Rows from block 2 of the encoder of a small segmentation model, named by matrix and row number. Rows with one number belong to one neuron. Each number is 128 + 24 x the weight over its row's rms, rounded and kept within 0 to 255. All counts start at 0. Numbers have three digits each.
After each neuron's rows are labels from the 100 images, of 14848, where the neuron reaches its largest size: "responds to" is what is common among them; "place" is the part of the image that holds the peak. Only what is clearly more common there than usual is listed. The data: rendered solids tumbling over patterned floors.
# u: gMLP up (value half) (encoder.blocks.2.mixer.u.weight, 768x384), inputs 288-383
# v: gMLP up (gate half) (encoder.blocks.2.mixer.v.weight, 768x384), inputs 288-383
# out: gMLP down (encoder.blocks.2.mixer.out.weight, 384x768, transposed), outputs 288-383

u.642:187099118098103141122141081125156120150116106123131132156124124173137109138112122091182104089095131141125137093124160080092158129144100116158115119118155187081171183112131109160120132087128126098121113156141120178103099139099133166121159133116125129166147133157093064134150104113130137110
v.642:119114104154122144105112078081142099114139151114142123120129135106136112133144147109114136123136107151133120155173112138100106109107138117152155139164135125132124090154172151130118167117141126091147119138076134090125145080100159144129151082137129107103184148154098127149109159131163114146
out.642:115112133117149144145141174111138107134150111133108134122168109094134151102082159148145125140142176133146112099119123138099094174111111100148122136116137120139151096156164133110149125092116116174111140135125123113146128155117167134101101104136129165122145128140090123130108135124133110091
responds to: green object; its colour: green
place: centre; middle right

u.190:136134131142113104127117131081145096110128116163144138110139093127107116125113142120133134187163092155102110142153150133090089134164110148139119103081162126140085107137122102127097132101118130153152133135123132096121124141148092080101122096149145120096161121120150155147139103111166138129
v.190:121169131150119105074086134102133144176142166113117145120107135127145099132135154109122130167134192112146148135120154139144126150123139173056123107171114112146098136116108118113151149116140168128115133119083093093138147123150150101177144153103163140167092161124119125141189128120141189156
out.190:119143125092128073144052098157130119149102205156133098117130140112137125121143112099116134157156150097110142152127120102144115142120129141100112125148140117123097103116135088164131106130089136097119125114140088099169158159123159124171133151146145142125120145149132107168149130102136149145
responds to: yellow object
place: centre; middle left

u.468:164100129118149135164143129123139161121140125110107119163131155118152134150171095122159117145163106137108128126161129116135111144095116130150175175133137092105133146159143154113140109169138135152124053090098156137142136147119121094164109166118118164091162159140174092105129105129093140124
v.468:137106123100138139104083121106122118140138134151135155167131129120087156127109183120152153132159100141093144100107188091090113103153110111108129114101170127148111085140156154126114100117092114116143118163158138167128125151099185133124122113131127120094112100184089093141134112162090134160
out.468:155105142118134152122147101113153167124127147125148097114127148127117135159106132108098110126110112114131118113150101134136148109148162082109121140068108138119120136139090174140098052100133130130149116124172143118099143122141120103122132077103077139134119166093103135168145126138101131133
responds to: green object; teal object; its colour: green
place: centre

u.278:154103147152130104107177119147085105082180146169111140162132095109156120099121128126129090151105127144125090137150132157116126149106147103100124142155125114131176147163146120122123143139102071078149111124084115153143156129153100167141114167160109122115128102171081089121131118116071151074
v.278:119162150136143093127142144119099132124146139134145147131189176141147090147177131139114138158078124119176137105131156117110060129114148099126142171112151124101123149142100155136128140135117124096159120096121161113090063161158161128118120140120100094106123122100184100129149164111128132105
out.278:106129178127099157104127132113100134125105142123103114116130123104137136119090147127157145113143145156142104142120139099082110107126116151105137110155141132118152136067145133122154122126123141136117163133150093104131115096142139134127149156124095107155114163109109085124134153122168141099
responds to: purple object; its colour: purple
place: centre

u.154:134116079135175151144169084155104107148118117111160114127143148120135144129129120120132102092094107110194149100169130119144132135122145162153107183167124179125141157108127139097131111143147131100065136085147114179112165152156134150114158129157091113153118124129094168139105128147111180117
v.154:094102115173135158130131088100130145120131146123106129124137129158078089143128092160103147077151131133119173150149146143113138152128131159122134104096109150092084078134160122147105131133132107161085152144085145109124148141119091125132126141100133125137119168144099118109155157073149169119
out.154:138132174143113135102137138098120131131101144086076115124124131140102076151127136111135166141135118135104146151115117155144134124128125120112120149112136121133150100158083141109144161133156125171157146146096132084161119102113121133174142150100162146119090168141159103146107106123127144130
responds to: yellow object; orange object; its colour: yellow
place: centre

u.68:153103122118186083129130115152127125141182116147096178126151107143143161102150131104159128180159054148103141142133107126103152147079141091128129094156143145111183104121172118130142136109091111154056120131168137158125126143133095094136147136147133122116094129109137111141136180105094090131
v.68:156164118125098184148136118112128143167115133124106104143161116155140119128133185090094165131136127150171177108143146123151130157089152153114168134101151128152132133111125144118129099129131135115116128178071140083090118091163171121124131061136127147141161109136110108135074115170115180118
out.68:146150170064087140142137138082125149107125153123090112132156106103143132143102163133132144145194105177114103066141106131089126115109133122068136144165124141118158143157148097114151141117146125150144138138107127159106128119154149146132126138113116162119147098098140109125097160099132140105
responds to: purple object; its colour: purple
place: centre

u.198:099133114149151165060139173096100159109157156108104149137122118121115097121159128137148099130133157139123094093133123139157127108126125138125104107164161124090139124134154136163118147124144096128167142122136109111099115108155087132119119138150131146152130146136116147105153123104103112140
v.198:126112132183115181122109132120111088092118128099158095100108114150100171141107128106076101131096138163155135133146144157106126089112128194120127132126124166142117114119123129144114137110153146097091150149118093113091155092136110091131112122148128089110114151121153149178090150156161157154
out.198:141146155131110130094115152124105126118151104146126108110113136131120175123131127147123114134092150136139139138133107146127145091116150134088099113150130119183112120093084107146151132098159123082130108098129094061070143136159136189126174144136150119117112149138140136122128164116148113104
responds to: yellow object; its colour: yellow
place: centre; middle right

u.46:151134156130188142138116147149131135173155105108097117154160127108159116170141109151143069147149075126191128119155122101140156121109134163175076154112155147174136134085146154117118127121144087138135078108132170158113150148099118118115132145165100110156107145139126122157122158091148120116
v.46:139112100119096125110103146094140125149123133111123152121083127150122174137138106172111151115098124126131108135131101134128111124141101113094104144174136146128126136085133109109075117107183149104103090118133132092113166089145141117116158157124126097092136122093099132096113141149153114164
out.46:116153148122088080126117136132086078116169070171113129116101097158143109148190119120131114101115109108106145145160161129125136169121171130072160134130123113122115108153136135129077129115137107119167144155127094095100179127098140137137107125119132141139138167117130119118134099121182122124
responds to: yellow object; green object; its colour: yellow
place: top centre

u.713:167106130111157111091160106169112111089133100115106172155094093073133091143116129128134115136178119067122184131143120130128152143101134125120135135145142120127159123101150108139167104144096093159091168149128150170119121160151097120118131088176111151163103122098135161135137123113085128099
v.713:102168097145106149154069133107131127135093144150118107122116094146121153129115130119099121102103156115112126143091101127130135143130139160133131111167095158116050139109144119140129142130109139150118191109140073112129155082128170093143167122101136150108144160130115145149052123140166160161
out.713:119127106141128124120108179115098128147119139116162105166122114148098147096146117113166152122105129161109110109163166111159123134137100112153134106138093121185106112145104127131143096130138126106187099111107135088116164118120128127124090112138153120133182127157089094124147143107146117149
responds to: green object; its colour: green
place: centre

u.759:117133153142166136146148109189106092154136105157126139132129152111149131092142145129106110171096131100148135150099113130122150143122110125109129155130135141165135102115124111100132095174100107115121132124085106099093149089150103097103151136123162158112154097127119129137142161124100133110
v.759:153153116150192157133156135106109094164151134145139164143170144193126147126136152112136122145108108144152126088133105136114095178114140088133162121143109122102141123108106129140120087108116142145140097176138104127137110072101132138105140158123136131126124103164104133133149174131138122126
out.759:142122136110147101144142139133104107121126123176158106174143131138144084151116192157115139154199158112106110109116122137113066168085151114153123145160138114097138145134141099128143092131152123144151147159145149120121107097109143176103142101104091142116126139116112122122163132109164076105
responds to: purple object; its colour: purple
place: bottom centre

u.302:092153134146113113157074103134113087155163116126134126131179119107120189064129141116102137126134066139117116131133122119082148120129087114112091146124138139161119087122112111105089132128098154143123127141138106103091121083154109074112101139126151142136112116115139163151121134140117113180
v.302:126094102117120114125094112118126189106129157118113095115101128131126112169121091157110168119101138131103147126170138152138126159147147109102087105089114103128100126150145166125135088126163117084093112121128137117157117142146152135115134140122141087160117123171100118126123122192109147120
out.302:157092123111104122144128103103082110123124141150141185127114146119146091164152135162152120148155137103146124137121147121164090103135163130111183099117145112112125116116167078159150110127141109143150113089122124137129127125138174160112133123123097135147088126112130138112157154115135144160
responds to: purple object; its colour: purple
place: centre; middle right

u.169:143112070138108143127106156109105177108132132112116110111117095125151104136144081128140161145158131166102099162130129140158101109143109082141101127132145140135083114133140147128162144114122128150122127131144100116182097116107112146159120114100150140124119145107139117100143131188108099114
v.169:145135111129159152131175130105108108113105117142128165141150118134129088139148146134186143143148160130151076084112174090081086131143140124155126118171119137087153139125138120114152121098155125173113134132129101158127126115119106156122097121165100166086121123131158136093109118133117074121
out.169:118129166100149170173114132090117103095159142095136142147166112130115114117148142126172177123147149140132120116124138116147099119119127164125168111143143134118169152155141109140175119098175116104160114166125136141161115103115146116128135102125116122131116156109143122114153136102106115141
responds to: yellow object; its colour: yellow
place: bottom centre; bottom right

u.477:158135119119166148138132166145157095113114089097135125126129142105092130095118140106127134101096123147178157088105121119122088107171111161117165122102151131127105096133139123123073115131082116129171140132163168108119120129186111119093132084140112161112152106125144111106115113160135124155
v.477:126101120102117174125097103108123152092179119083135181137115108108146115101151142085164106110123151145164109094126127165136089137101143126101147105142143134167128131123116123136122121147132144136152152169109177084087112084157176119136136125136120098124130112135122119154132152159099160135
out.477:139114107086068154128138152112107094119125103115148115137088114127157141141153123153161168133117109136157150103164121124118119125121118147117138123119122131117152112125095132158186137074151090120157082116107111154097127082131134142126124140109151152110084135137138120075114145142147113138
responds to: yellow object
place: centre; middle left

u.244:134123162107171142157100124085137136130126098091127152101116146124095101120112143092143127096137177111143112094139152146105111118120127166164124153123142153159102157156119117143163114135108117132145119106144163108108121128130132114165134158130163187119151143157151090098072151095130174092
v.244:087123143152135122150124114126133125118118140134083098084145140155164157129147117178119179133119132138092163138120135126086150117130159095122128108167121128109124127082127152112149144156123108065118133127099127093106107138107139138131118111127138131136150113163108163143169146152142083100
out.244:128169149123114084137145147162117163087095130128140122164159134133161149100121138155124143145088134150136099140145098170139164144108131162130096115144160122130133101135100100100137129127146135066113158130168101185117112154122081134113123153082114101095127076105117144180127122115149113128
responds to: green object
place: top centre; top right

u.432:109151129115173136125131107151138131135125108088141123166145089100143134104112083070113097106085087165158093104126110118116092103147109189148122154095109179126160148119111133117151118136123107096150136120150127159096163124120118089135125146120136175124112132158137119116044145123130149157
v.432:124116148143101159080162133121133110144093128122125145122076135157116102141107110165143187152108126093131148180141108145133159155097150133100118091121137113112140093102128139114095094149157135113097186142149165104130157136110103116101137135119138117124132157115106132172115138099137158135
out.432:100127137133097143116143132112148126117124064118104121089114131127096148125181133145100185109174145123100120105116112136139149150118087138167122139149193136147134110138143119093102122128160090120107106127083112157148119104029132109113109153146128094104119164104110206164134138133130112122
responds to: yellow object
place: top centre

u.608:131118116133130134143128119125152105136127173133152135118152121085076137144131113124099163132139070126097108100130141150124129104139138106153161116116126107169129083155150164124120159172131124155138121113151104077150116139144138138129138125142113163110129088190100159109148121175099132138
v.608:119125104159113092110117119121138135124120149123124139087121130153124156140086116127102173094128147161093142116152107146122183104096153144186096110117118129143112118122142160128090133166098157163110116116126123145122137146174107115078117140118131115126132157081127162109104097125157105147
out.608:165108109089149130122138144092136155132150116170112137118146127105126119139162140215103105165117126127133108118133103131136123103078114144077146128107115095142164087123126092129157116147143132153157153111106135144151131094114113131106133111131173156184129116102093168143150162133129148099
responds to: purple object; pink object
place: centre; middle right

u.756:118114095121130116151171132114091155147118112111153118165156111105138094089124160120143104119138120131140106158173163129109083182121106143135143117110128127109125131150121109137156141136130162122121100163104159090163091141131112135112143141118112158117131118122128134109106174101092165092
v.756:127130121098131135161104117151134168124113111126083128093118150144152129168078118151101136130121147114121123156126102168109162118119140155144133102132096091137097133114115119091146157135114150127111153097129090101147156166151130126109131152074123158143102127108155150165112115139161146167
out.756:111174113141159119122106099128133139122145166151144140136137110130162169147092089199124141108170157139084151143175133134170107129128120129153149114123151111141091148105115171103135129111100154165066132142144072121109115134068121141170115119127099110183119163143136161161114143120133134162
responds to: green object
place: top centre